A small image captioner, trained from scratch: 72500 training examples.
Rows from block 2 of the text decoder of a small image captioner, named by matrix and row number. Rows with one number belong to one neuron. Each number is 128 + 24 x the weight over its row's rms, rounded and kept within 0 to 255. All counts start at 0. Numbers have three digits each.
After each neuron's rows are labels from the 100 texts, of 14976, where the neuron reaches its highest value: "tokens" is the input token at the peak. Only what is clearly more common there than usual is listed. The data: views of escape-time and Newton fractals. In brackets: how many of the 100, against the usual share in percent.
# fc1: MLP up (decoder.blocks.2.mlp.fc1.weight, 384x128), inputs 0-63
# fc2: MLP down (decoder.blocks.2.mlp.fc2.weight, 128x384, transposed), outputs 0-63

fc1.96:151123168142139137125124110117166118111123092131087162131123112106136146166148108129131095173063112104153132129135138150156116118115110107096092099164113151128140156108092157172127141135163151
fc2.96:100121130119188111142099153148134173105130091102145138162149102141080136114108147132135153163112092120119109169117133121163150094105139139136118130141144122111133081103114171138126130104162147
tokens: "cool" (74 vs 1.8); "pastel" (16 vs 1.8); "warm" (9 vs 1.8)

fc1.35:135118168087117115090087123125129121148123099135106148154121084153148143128105171143109097133142114120091093121105110130118104097094116128116115107128117097049155134116122131189128145106104108
fc2.35:135113132167115167125156122107131147094133138134129099101125191099123127126098115086153136165138153167140148161119159131099155147152133103132125119115120132153117098124110164092105148119137126
tokens: "cubic" (39 vs 1.4); "sine" (35 vs 1.3); "quartic" (13 vs 1.4)

fc1.275:112158115117120140149110089129169116145146143177085114131127154131154096103144155089158121137071114149151085109165153133118137161118102102133126122151108100113122108116135119117141134126108171
fc2.275:107162132135209147136131112090130121121147143138159086148125126137097135118094132118108143141166106134102154151141096122124142081116126126138128143119154144094148128132157102126097111118142154
tokens: "roots" (56 vs 3); "set" (25 vs 7); "tricorn" (11 vs 1.4); "ship" (8 vs 1.1)

fc1.40:145148091144107111128125117185158105176169128114134128104152131128131134149155141149161129094115135120119104144112117111123130160131133136094156131115111116124155136143110166139096200100096130
fc2.40:112147108084148113132105138139148128154115112128168120173112114132122128094092145161120118147187101089102113186100091137167144127140114152132112147111139102142165113153131144129108117121100139
tokens: "basins" (100 vs 3)

fc1.13:133115117158141128139163134143140107131156144151120106130155115115130103176109110120158105090089160131106127112123145140142128113112169111085117165170127123123119115120095133143134145079111175
fc2.13:118122147084162152153116124117114149119156079158122130146090154141121149103085151140107150163137108106129118135117133145170108123128086111138096074148082129098112122121174116174113096181134117
tokens: "ship" (30 vs 1.1); "set" (15 vs 7); "roots" (13 vs 3); "pastel" (11 vs 1.8)

fc1.378:161103131104139133131175150143155087119142172102139141122087106102094146153128121073126154080134142160094182127125111100116093132100103152100163120119131103129123124137121100132150122144140125
fc2.378:108158139104144139147158130155132165154109116131096150115172144134133113143092124154114100174094129159127083134167128128161166120151118108137116153147166086092158123138122168137131101154131128
tokens: "quartic" (33 vs 1.4); "exponential" (24 vs 0.2); "cubic" (23 vs 1.4); "sine" (20 vs 1.3)

fc1.289:092160140140097142097122126184139108133116137148105134119118149120119144153156116146160165120108155143119127127123153115148096088101109132108141155159111110105133131171166137135144125158103123
fc2.289:141186114103170124151112138138108178107091139111135149144121114139102135134116146147103133121127146112103134185131096137115130109116091146106107138092087113123114131133107155132107092181135089
tokens: "newton" (100 vs 3)

fc1.272:067127114117137086126102105134139142106136178150082100091154145106132134109148116130127130129158160109162136111109094103134120135090125122104117131123135116120098145145120117137139137126110110
fc2.272:129112116126147099093100182151103149115160119125115086145115154141097118174128137131113146122113129136137104132124097110147101137105141102136115126133144145103136133123126086150115102146156095
tokens: "colours" (100 vs 12.6)

fc1.200:132159090138139143112145139180174086172128085122107135112123117131164137156155122152143108095147133070146137106107184138149141115103135140108134139130084108152137123146078159107131156146122156
fc2.200:136112149118202104089115164142144111126144082109151132169133136141125128119101102131130160152119119095096149149130119136152132118119126144128115117146110118109161111157125115124096104110149141
tokens: "julia" (99 vs 5.5)

fc1.17:112148144177119145121118112147129153123126159136077132102147158123120176146155129114157106123106194127111160154122144159103114094130141139102177140129148114121158159087127158148121106094171125
fc2.17:123106119071137108124138149130178110100191106149144112104122132132121120105086161166074145129109122141128136120136136136142165167121127119157066167124087087164127123148118117110111104163106127
tokens: "of" (34 vs 3)

fc1.74:092109119111171118139125169154143128116099108129139150180141130093131124184079132092116152155152135112124144177159128088138098123118147154112121124112133109126099162145124106164100145129158139
fc2.74:136157129138132117143109152114119095090184133112099108137101160149138096124127101130127078123113102071104143115159126144124133131103169091153157117128135124132141140154148146130136118125084155
tokens: "five" (57 vs 1.6); "quartic" (12 vs 1.4); "cubic" (11 vs 1.4); "sine" (7 vs 1.3)

fc1.332:150118137128148147100137135114117117109120084123085140138133097113117136176117111120142086126116141118171132152111157170128119124119118112105082132144112165144127180133071115194114140144113158
fc2.332:107150122133184106139145118144160127122160127122182140158152149152115137107153136145154132153142110111100114139135080128172156137154130150137145116121125099088125069141127165128124148097159141
tokens: "cool" (79 vs 1.8); "warm" (16 vs 1.8)

fc1.333:123064091136140171171161143126140119107120152130147150140122130108090161105117088155136124092153114089129104111182145114176099164116120134125091103102142129133136113112135070123139113155108116
fc2.333:122178158127114084105109115100141113129151124142136103149151120159101103150069164107069117152153104124102143142104129172073153126141147128108140131137106108133143120123145148124096150136122111
tokens: "<end>" (46 vs 12.6)

fc1.270:108114112132131131114158138154120130101128124132088122099127119141162128091126105110129140124112177144170125116135164098115119179129111087122125145116153098144134134129106105143181118091113143
fc2.270:118094150105148093148147136132143092108111125096128126154125094131086147128118133106093106102126176111114121138113128097173111113124089142076104146176153066116093096101127128149118109120146126
tokens: "sine" (51 vs 1.3); "quartic" (39 vs 1.4); "exponential" (8 vs 0.2)

fc1.121:153161112186108101108129116150136101115179127142114119122102125112147162153124149139123127095122152119150175091103148104146099131111110165151126148137119152115127130108093119095139124088127147
fc2.121:113135058077142105130139122126138111120094120130117123180141116120142136116117139140102053121092147078112103161109089146115140157128120107107138112105093125111124140146131147138125124132131152
tokens: "julia" (93 vs 5.5); "of" (7 vs 3)

fc1.377:112149092086127129191143113150110154101139115145168119133139137145144134148121119130135104109173109119134111133111127151087147071110152111090143128083119077126119114154087120138107139121121126
fc2.377:146122110139157092116125142134143110134124122060113138122134109115147156107122105110132132137082155122160148137098125116134118156112143112136145158186093164149137121110141132109150100103106131
tokens: "cubic" (26 vs 1.4); "quartic" (19 vs 1.4)

fc1.194:113090158098128113115102135130108095144132123095122108151147115136105117133161163147099116129142140111137115130137138106099109159128140150131151104118093150153147126088143107129095122104129114
fc2.194:153115129104114170132097144110097161128152152106085092109122132134093146140126116148142103137112138122117158073123073184135115160111118102104148129138094161134132104146111089149183136130150164
tokens: "colours" (100 vs 12.6)

fc1.217:173119152161115101148102132123139088111129094135114157076141171086118102146126146123151121131112125096129171167139107142112160125113124100153126148198116107145104125159116152072141117134147144
fc2.217:099150113141150129149112125116102126114162150117106096165147127164093144123084132159120114102086150154104073098082143164116129135128111167121137118114114147115160178150162114158138122140141158
tokens: "<end>" (36 vs 12.6)

fc1.185:152147112161122067111114140163148130129160088123130105127134150143129156116132137096163149109171127146117143120131124120128108086142117138087149144097160128075127130168124141169154126151101071
fc2.185:140117109119118097141139145101134143043134174123136120115110120145113121129135173155181099162115163126089068134104127104138138133109142132157116128123108160142119089139142168134117064120131121
tokens: "warm" (33 vs 1.8); "cool" (9 vs 1.8)

fc1.182:106149145111163134137129144118106111126131158121156121148123123102164136156138099128159115111139133125134101140196106078145077145134142147100076133157130148107131104191136137151073124125141104
fc2.182:113144113124124074098125130110145116131113107133097171186121117155088123128101163102131114131128117153121113126138132166141185139111115105091119107103137135152160148098108140114148127140145160
tokens: "sine" (43 vs 1.3); "quartic" (30 vs 1.4); "exponential" (10 vs 0.2); "cubic" (10 vs 1.4)

fc1.347:136092126098086153112123166120133152109111086087134110128148147094140140093123092093115142161154117139111080145122147179131123120109072111112125150124110159083111182120144116127130133109098125
fc2.347:124105115144134101114118110129103142126125170125155129087137079208135115118121125101115132138104163152119145106093122139117130135115149099149104097115110105106152143090133117121080136168112144
tokens: "five" (96 vs 1.6)

fc1.183:135177136154134160121140127143164145138181141150114105186114134133161160173132108095129139104099141108118125083118138083132086182107132096123091116092091130103159195126153104144108118145109174
fc2.183:091137127088148088126149134104145123151110176119145115116122129120087125102151126104101127184147116116124158164167150177121149108165157101120136109146151114133096110121065142107133145158131096
tokens: "julia" (60 vs 5.5); "newton" (40 vs 3)

fc1.162:133191118156135160141142089084159101141148160153103108120117122111119112091127129112143126156137106129151137132142143113123129126134141085119157116152131162097093129110152061130122157131130142
fc2.162:100136132095206103126129121126126139116144133134122102178131116142102109125116135123111129146105105135114073151167113145123108115115154110118095125131107132102107093117119136153093109132156132
tokens: "roots" (47 vs 3); "tricorn" (30 vs 1.4); "set" (19 vs 7)

fc1.92:086141132115150108129160135102130137129152095130136161125097144095087117157111121116135108129143157063130127163156105120157091115134172094096120126124127093115146133114132132108128114104167122
fc2.92:122104148085120156144148086134119132109134140151110118136133117112148156113139144161127147111136118184098103073096123132146159164147101147113102121142126115139068135162129131117148150112071137
tokens: "sine" (90 vs 1.3)

fc1.212:139101136135102128164127117129074114120125154145152117146139117121069147131105126144106126121147142148129134099093156139138166131157151115158212141133122077139130102142144155157164126131123127
fc2.212:116143124111165162090116090123140141170127130117118139128108135107144115098142118109136160113103152092148140137144094125112101154084080131118147106145113155131098134176123157076167119083180093
tokens: "of" (46 vs 3)

fc1.85:144119113157142122145126122148133097087135177134043117118104120105110199136131121097123128107103144158166150129126110140095113151140155129120137121102141111122121127116095084116168148106137142
fc2.85:125111117082163082100110167133116157138167112142161114143147136130103078170118140106119166130152107103115161136078106118126107130102131086131108112146154109114127116141140114127090125112175123
tokens: "colours" (100 vs 12.6)

fc1.382:161133102161107135146154148122078116106161105105112105128122154131112119096136162136099133138159086142143126107144131100150110111118099083117130155146138136119108103150115158119112147098108151
fc2.382:133125150138141112109069123084168130134100116138127119103142136090117097125167081119126127177097169098113128135122129119099150107154133154153129116136137122101144145121131129164142146121146153
tokens: "quartic" (7 vs 1.4)

fc1.14:143125142110133135146131140122159103142110118138128151173129151140192119101104114089109108138176144109141135109133138150108125137161076133147120124146170127139114133118115147172109126095144145
fc2.14:083131165100130170159137167138110149140148102104146133174163119154102114128104119138140105112130095120101114139114120118131140177121116121101145099104167079166141115159171120178136115120184112
tokens: "five" (79 vs 1.6); "three" (21 vs 1.4)

fc1.29:116177172130188105122130151151166125148113128124152145121145173147106123108130123118117149152136125154194137115112141143106117147136183108095144193155130140120169076153118114103098158119159123
fc2.29:107119116106116153130126162156088092133100138136118118133129112073154108178147122099155125100134128123087106131131132117174132109117114122113108102087104119156100147101157168167137141117139130
tokens: "<end>" (100 vs 12.6)

fc1.353:124156135112130110147135114132156117146143141126167129093149150160103118145130115128134108147159127145131131126123154149092134105114142104035142127141130123076106108165139138155148107117152109
fc2.353:109127138110129154147130133114135163105130104085102158150080118116162131086141154129163144151102144133135134120117115112155127161099113102174143114139093099163155124100099100100126146120076163
tokens: "<end>" (80 vs 12.6); "quartic" (10 vs 1.4); "sine" (9 vs 1.3)

fc1.316:121131113137131085133112099129126117129135112144141115158110146128109099101083118133179122148100104145134144107134149135122135180118156139092121124168114106095144150112127151123118151095096153
fc2.316:130144111152108122129144142104134119145073178109112159135137158081134125125137133173088121147112117148124111141124128120128103125138180120156098093134141162170122119125136108161169111144120095
tokens: "grey" (90 vs 1.8)

fc1.190:059121052153152139212147127150127132121132142130149159122173145115134108101106152116137111106145118123099117127143151113122125116093133096136131126145120101164130124128123149170122167131100140
fc2.190:148139145091130115101148118106126127104127131135115119186096142124097130120131120154151133142127104120136125166138089161128086085159092172104096138107146142123143132090108065112128119137113102
tokens: "set" (15 vs 7)

fc1.250:082146113135138110155156112152144112152151104169111162108126134109129143180135115132147129146171137072120114123111115114118128145112119116094143144139161112109091112108131087172148168135135132
fc2.250:215110122077117123091133146073129149100129128119133107137140139151118118099105142129133100153084122153127166104144140145138102142153135139153140137143121131147142133152133133103142121111132124
tokens: "colours" (48 vs 12.6); "cubic" (15 vs 1.4); "quartic" (15 vs 1.4)

fc1.244:107151142188141127162108126111108118110100136106121126178122085134128142163126125132125160121127142126150103103179151106173107140114066102127105097108110157140150135132104158140144142138142104
fc2.244:159120084072113126096131103165112126151164112146122138080143142132124125094139162114128095117118149140088133172082119130078133149160147122140160103144141134120132131140140120102134144121137132
tokens: "of" (69 vs 3); "," (28 vs 12.6)

fc1.186:141126162115147103135121146128093137105150156110144135138115124125134098123155173128132182137126160099089105114125105139153165132151127142133099126117128087112113165148134129099115126173129171
fc2.186:140121121151123160131152158102129151169169087144096115113120112092129162107147097172117099129155150209122164143114129117121122143105155102135134131139152181142150132132138106125181147119134152
tokens: "quartic" (40 vs 1.4); "cubic" (31 vs 1.4); "exponential" (24 vs 0.2)

fc1.273:141109174130090168083126128118109171116123147133091149097149097138176160136159103087133141152084120110130134107129108132152174080118118108111119115145137166157166100134155120093153127113140124
fc2.273:104159118071131138118176135135143093099104093134137148130084146148090141119102131138142120195140147161077090122138110136113082141090127123196105107126126103122124146138115120134122119117111127
tokens: "burning" (100 vs 1.1)

fc1.101:152152100127124158126133105137171112157103098117147134098114109103149161138150126149113120120137101108127104157114123097092124138125108113108141119138114118160154156142141126113144184121140132
fc2.101:127126113097171112120135134126125148142100108100139137154133118114094148128138097133125150172146110116078078144121105109147136094144114127098103101127147117115167143133119090127088146140143106
tokens: "burning" (95 vs 1.1)

fc1.39:142116156155140161140164095105133104173154114102105143128127136114133097147148120063125142124069116179122117114111170126140097089095119110106157158126152131132159093123144112149088112117139132
fc2.39:076154173102108107134117134176126143091141151153142116114138131155072119147119181163148134170130113098103151136139120136084133147123156097135137105133093117154106170125151150120175109123127099
tokens: "set" (33 vs 7); "burning" (28 vs 1.1); "three" (14 vs 1.4); "five" (7 vs 1.6)

fc1.383:112142193126110072129123145130171132098093075120131163154152153156134109126105107116129162099127148140161099091153143120145138117140152079128147157085160095129124118135134143106145140090143075
fc2.383:145120090151147148105119143164089112104118177155111125161113132160117101135149129095117101151153162118132091090148111148108121126099167160156089136107095155128104166100115108139136137120125180
tokens: "cubic" (54 vs 1.4); "sine" (27 vs 1.3); "quartic" (19 vs 1.4)

fc1.65:141147184138156143128106147104093115151142146140122143132122119139133085133148156099141107148105126164118108160138098087112116148128144089127075120091156111136099177157162125134119139132135119
fc2.65:122159132076137114090138124079138161118116140129077124100108142132114154112124119170119120120137121134141149107125136154113130135070086131109135132165157145171102098096140101108135163133130094
tokens: "burning" (66 vs 1.1); "sine" (32 vs 1.3)

fc1.248:146126085149127160122125131137100156118123107163199133126131141144150114169132135079138127091156118139120186158123159134142130104144127183144158122103086136151126116140133113112135164128113109
fc2.248:104130137134104095122118115129098113136134151106097141138133132136105151105110139155107112125113129109151111128134151123116099157107167136127153116113160163137129078076088146128122125118110134
tokens: "," (100 vs 12.6)

fc1.55:081120144140128119157176112157149113151128110122132140145145188098139128161114177087138108135147134120136117091111122075129111113130133117108105144126160127123074086112106125153116160130125117
fc2.55:165124135116111126103141150112134104070145142098102134137119117132149152114121117126163107099118111130145152137127147135107157111138122133154144117098114128138167176139133124120123091108119119
tokens: "cubic" (44 vs 1.4); "sine" (40 vs 1.3); "quartic" (10 vs 1.4)

fc1.54:135115120162132114130115126118120110088133179137058109122103151113134191132140113109140116116110147149167150131128106132098110157139151123121135112082142109118113131120109084114170148092132132
fc2.54:124102142083167083105132175116120158155143112134170109140160123121102079157113146113112154162129108102113146131089114115120119118105142082138106124158149123113135115144130085134086124132180121
tokens: "colours" (100 vs 12.6)

fc1.0:146159101187119165118138103197169082168171128096121116117098118128124138143129099128125128097108131093137115115143154121124160168158154144102169132124114108143113144151088094113092168100131148
fc2.0:152115105098151099131119162180106139128129095122135102170096128109129101165137141106125104102137131079150162119139091156137111131115144089128095123126113124157105112121114109167147090127137111
tokens: "mandelbrot" (80 vs 1.5); "julia" (20 vs 5.5)

fc1.268:133149160100124140138126149116145111139081100117148132147146110077181123114110125117123146153128091136123186153092152166117095123132118107094166112129100118127115175155109118136154101112134121
fc2.268:128135097114180126138116121160089114162156145124092183117116137173115100154163153108109127120109134120094111089132127113135113154115138143142125140138118151143127101128141139144140169103100152
tokens: "five" (82 vs 1.6); "newton" (14 vs 3)

fc1.345:116108096095129132152106110100104131142114130101113148173121089178117102147131093162085115118140108136139119152163128127152134129126135134122129099096151118133142135116137133070127144139145159
fc2.345:142161160159164138109161116155158140131154154145116140106158154144138141134096144105120118137112108122092120132119126120093118118118088125129115176114110150102144146143124127156139134109158104
tokens: "mandelbrot" (50 vs 1.5); "cubic" (41 vs 1.4); "quartic" (7 vs 1.4)

fc1.199:144137127132157126123146125114116097124124143097146083162077126102143116110129135115133133086161110156129097077126135079107179104116145103122098136129149091147133106099131110118133121132125151
fc2.199:120177143118142110150135111093154132125113090120103125096120137176126188154126078127106076135137071085139105137106167142133115131129120133133105115122130144122162121121090093129145118113191138
tokens: "sine" (55 vs 1.3); "quartic" (36 vs 1.4)

fc1.292:108139128126162125138139169141139156147137088145138123127149120143150141076101083128140131136125191114113124101112124145113134182108117155106160136069100167103152120107111100148118120076094142
fc2.292:143121132080134113119116099111127043092143118153098117129144154123136139170107164112081097125101140123114115165161116148117113113129130120148105129173149115153138130134132162111126145167137114
tokens: "quartic" (76 vs 1.4); "cubic" (19 vs 1.4)

fc1.262:069122137086142158134102125186092126113149127135125119108145133117091150120073144109143119119133128111103169140135127117170107108107114112102136134133166163133145141111157119145130129118116142
fc2.262:145135160134098118118120141106141103082118152119165149158126122134131136153156133149104123173126121111086114104098125134139122110126136167127127113140096085081125101122146111103161168164139102
tokens: "newton" (100 vs 3)

fc1.63:147159126118134103143143139150130164122097135100133114149131116157116151117113099130111100115078098089182139082132124125154103131117108082110099120168131170115162105129124115089122095101145167
fc2.63:103148180087084134115108156112173122125160156124083114070104104096101131131138160120124158146131114166111146137107167136142145160164138171122154166117122123162115155106115135134122140123089137
tokens: "newton" (60 vs 3); "," (39 vs 12.6)

fc1.61:150129149108145105126056151146168146132106133135142115156102149134158106121086104158103140122150109158110120185159094149119156152104121126162124125151108087116144121103106121137161071081138148
fc2.61:112105089115113124131202105115099120110127153128115144168207127120121151147137100108156079149140165098137126098105183121126143131125141118103140115152123142148111151137161116101107165133122108
tokens: "quartic" (13 vs 1.4)

fc1.99:184129172184167140113126153125126109132155095119130131118106162128108101126112182083116142125112135180101119138153136160135138098119138091143144154151112111121184112111139134114106114086154151
fc2.99:120135103083153141091178080128119141096143131128100118148114122128110165128095122176138066143091117094132128155118148158094098174113119135129132099105154124111088193143132104118152127158125112
tokens: "set" (49 vs 7); "of" (34 vs 3); "roots" (9 vs 3)

fc1.77:102095122116092161161121141134114124145129113133092195200119145168111111144122125097092111114121096134114098116162108111119114103128099118127131140101118143127116114152145125129121085182085145
fc2.77:148100110106167103130143124162128128146161166107107114162135100155107129094132115099128096130118150121117154130116146134118118144107152121142147128140156105155156122090082104115128133106137153
tokens: "three" (95 vs 1.4)

fc1.110:112125153117103154155141175163136118131110129106090176134121138164160125122135102121144130111118129133129151104108134137123109170117100117158140146099140137119123138134124085138142098158134123
fc2.110:105130125077186134159115143132108152105114122120128137172168107141142129113093135079126161137151132098079132165150089123140117101090103118130104133110130104109142112109169154139117090134137136
tokens: "five" (88 vs 1.6); "three" (12 vs 1.4)

fc1.151:147161112175142132199114086113147115143150112102147128116138091088134133123156130154136147108094117164116051165139153164123111077123135097118126122157122131138135112108103155150142172106110132
fc2.151:136148128073188097129137144142096184155161132140123132179179138166084106124084149142121118157165115151099153173121130123113119147102100133091101136116141161132089121115123148158085108135124117
tokens: "basins" (100 vs 3)

fc1.291:135085098092059138105108099139107155128137146194140131104152064097149115127150112124167157145112122120123139101104162117124158090130132065119135118141144111159112112167124149110128118119149146
fc2.291:143149155126162144167108124136138078145120099047115132115090146098095124093094139134140115135158135122145136096148132111103095186107108165155116185131096121080134189119170124145147099146132123
tokens: "grey" (31 vs 1.8); "of" (19 vs 3)

fc1.116:141127142141125125144169110147150079119122141100119147082101123141164118118170115125117143130151198141114113089105172089132113179133121092105112168112135093111120144106134120140188118069108140
fc2.116:128094134126155088121143138122096084112078145099156145157141122171089122117108134122112109125131151100095109122138111098158133097130124127085092144107156079083111133105114117141120113119135127
tokens: "quartic" (66 vs 1.4); "cubic" (19 vs 1.4); "sine" (12 vs 1.3)

fc1.33:087114105154145145168118135166160172119095144132149145146169138115116119122120137130108095091144118116133134102110134136110162123108154070061114135180107112112133117127117149084138120132142107
fc2.33:149164118096083121048138125116142121131158108091102106139122079107127142118107139144111127127119161111156105151108124139137100145159113154185131122115101137124170147124115077125114114136141129
tokens: "julia" (46 vs 5.5); "<end>" (46 vs 12.6)

fc1.134:144117134124117165142125132141126107155079138102130118124128139121141061096149116103130141129141066142130073120121097129154136152117114114166121129129125144124149128116156099118093128098130145
fc2.134:108179131130181129104127107145111068120150115171113105163100137120155174148107128182167149155133135144124166123124117109141132131095153080114125116109137131086148145112114111143160123164115119
tokens: "five" (70 vs 1.6); "three" (30 vs 1.4)

fc1.104:130090165119146124137105097099148102109152085203107168148138120154092096124140175078137134139123119120129140151154140121099141102126094115145146123146098179136132129133124143145144098154104154
fc2.104:156133076071128120124160148165129143172125108090144096154093138115148111193162123118103096138100121125149138132131143116090116136091139105121132167152103117132121144111134095088179152150118144
tokens: "," (100 vs 12.6)

fc1.337:136130133107109184165120124127103118122127118122102152121139114112143084115144115106093098152151132136093124127169177121124124163191090142140119121133138118105125146152129095133096125144136100
fc2.337:101103107181109128106155169157142143091153139132178149115154148103112135108130117115150143139117154096173119151128063129151100154122159147113123147127166103140145151107144138111129094135097118
tokens: "five" (91 vs 1.6); "three" (9 vs 1.4)

fc1.219:108207119147131149106096128141148103135102107114147167088118127095112137146126114139149146148140140141164139098145146136143121135080133138157142120153119133123109122122131113109118119184108147
fc2.219:126155135079177105116129145107140151096081138138133134173114102142099151143113116163131105142116135095106119181152111147157119105115083140115094109098125127119107107125113129128119113187128090
tokens: "newton" (100 vs 3)

fc1.173:115133148099129146172122137099151119074164107114101133151130114154114141112105152142153113093152115133093142128139135110088151100109136123127129138176102103170106162124145136130133127147169134
fc2.173:132113097142085125099183116180105119201090137147146142135138139109115120138135102107141176161166144135124132137109131117132131132140112082099144131126128169106159141125125063085137154133138117
tokens: "three" (69 vs 1.4); "burning" (30 vs 1.1)

fc1.108:146164147085110110114119161144157110127147151180120136156144094137096146111115132098111115145109104155136133153142105120167160084134117127109140132119182142128135087134178132147132121139149122
fc2.108:110186134144106126105104139156154169160154133157109150138089155095119126129127100146107112156138115137109112101125111161107109159137116075149097108101096128139121135150144095146194139118118098
tokens: "burning" (77 vs 1.1)

fc1.58:138131169134121144109120139151104121164156118114128110160120181116132157125137133109146134116085106096120154145156108102165091150141123102070139159106119153105123139123167129092115137119104102
fc2.58:110161122124102125090152107144140157121064183180123126111138102089112107139122121131130140099153133134098114123135149138102148148088153153110123102145134135128077128144134107134121146137132123
tokens: "sine" (52 vs 1.3); "of" (38 vs 3); "exponential" (9 vs 0.2)

fc1.339:114125054120172134170161116108101131134112130163116145153169093127132131134116136187125096140139115128102146153149157074164138171103102147093129148125107139141132135150130131110124129122138135
fc2.339:155138176138090119143144111127152125108154123061119129095140182136156160171125105081110159146132132126162134120157131141139114114112158121093124140122145107125160145090190123114095140155090130
tokens: "cubic" (54 vs 1.4); "basins" (21 vs 3); "quartic" (13 vs 1.4)

fc1.82:132093109144141108138120128108120117128089108079120111093142095122166128165115156118140102207099130130100123132153168076163139132115121143098150129105158116117152104186158127104104123132134117
fc2.82:164125117131178123132136119147085168143150133154108154131140175091141115120139092129126119104156129066161181099156075143116102142147098100097136128152104174118122132143129108159137134141105148
tokens: "burning" (19 vs 1.1)

fc1.30:132138158155064135133160099108123120144102112172111136108116120137176140111152108128116126163108165181130139117123108093130116126114096103097122151140118096104171160118156109125185112114168130
fc2.30:147111105114164116140158140163128090115080132105132143140094111162063159163133130113138118158125135091097093136097132128157112108118102107107098136138146107110111136083091085126105120107130101
tokens: "sine" (59 vs 1.3); "quartic" (39 vs 1.4)

fc1.87:095117142096132114170070145136106136124122134086142147145087118112109110121182125129124151126101135128139092135142119079162096157128127167085132133124114146088137095134133127104072117153107139
fc2.87:175142107098141122111187132135089101125126129176159122104167113114148155133139145115152139119115113149079126158137108148128107120150137086173116136132118175168126136135138133096181152100166162
tokens: "basins" (43 vs 3); "sine" (17 vs 1.3); "quartic" (9 vs 1.4); "dark" (8 vs 1.8)

fc1.158:106149125139143136139127158103155116123153120116113129114093123159151123131128102149107118124125126119112071141164143123124100197148090115090122130101124121158146172125155119112081164110121120
fc2.158:105168168118143124121175117147160114119112177125135132151125122097149105112141136111129142179113138105089178143121101174115147123160151101109110116129184137158133145123083129160162131141125094
tokens: "burning" (99 vs 1.1)

fc1.1:133102146154132182112146116152116126124140119096101120152150148107099123148162128130141127145129147163124144087140173156163111088119129083118159157107128147143150147097112119138112123084134116
fc2.1:153157094101084095136104132086106142156160146183136111070127126159132122117105163137113128153133107078134112142108107102101167168152129130152103110164120122111129124125149151120134140164092130
tokens: "sine" (55 vs 1.3)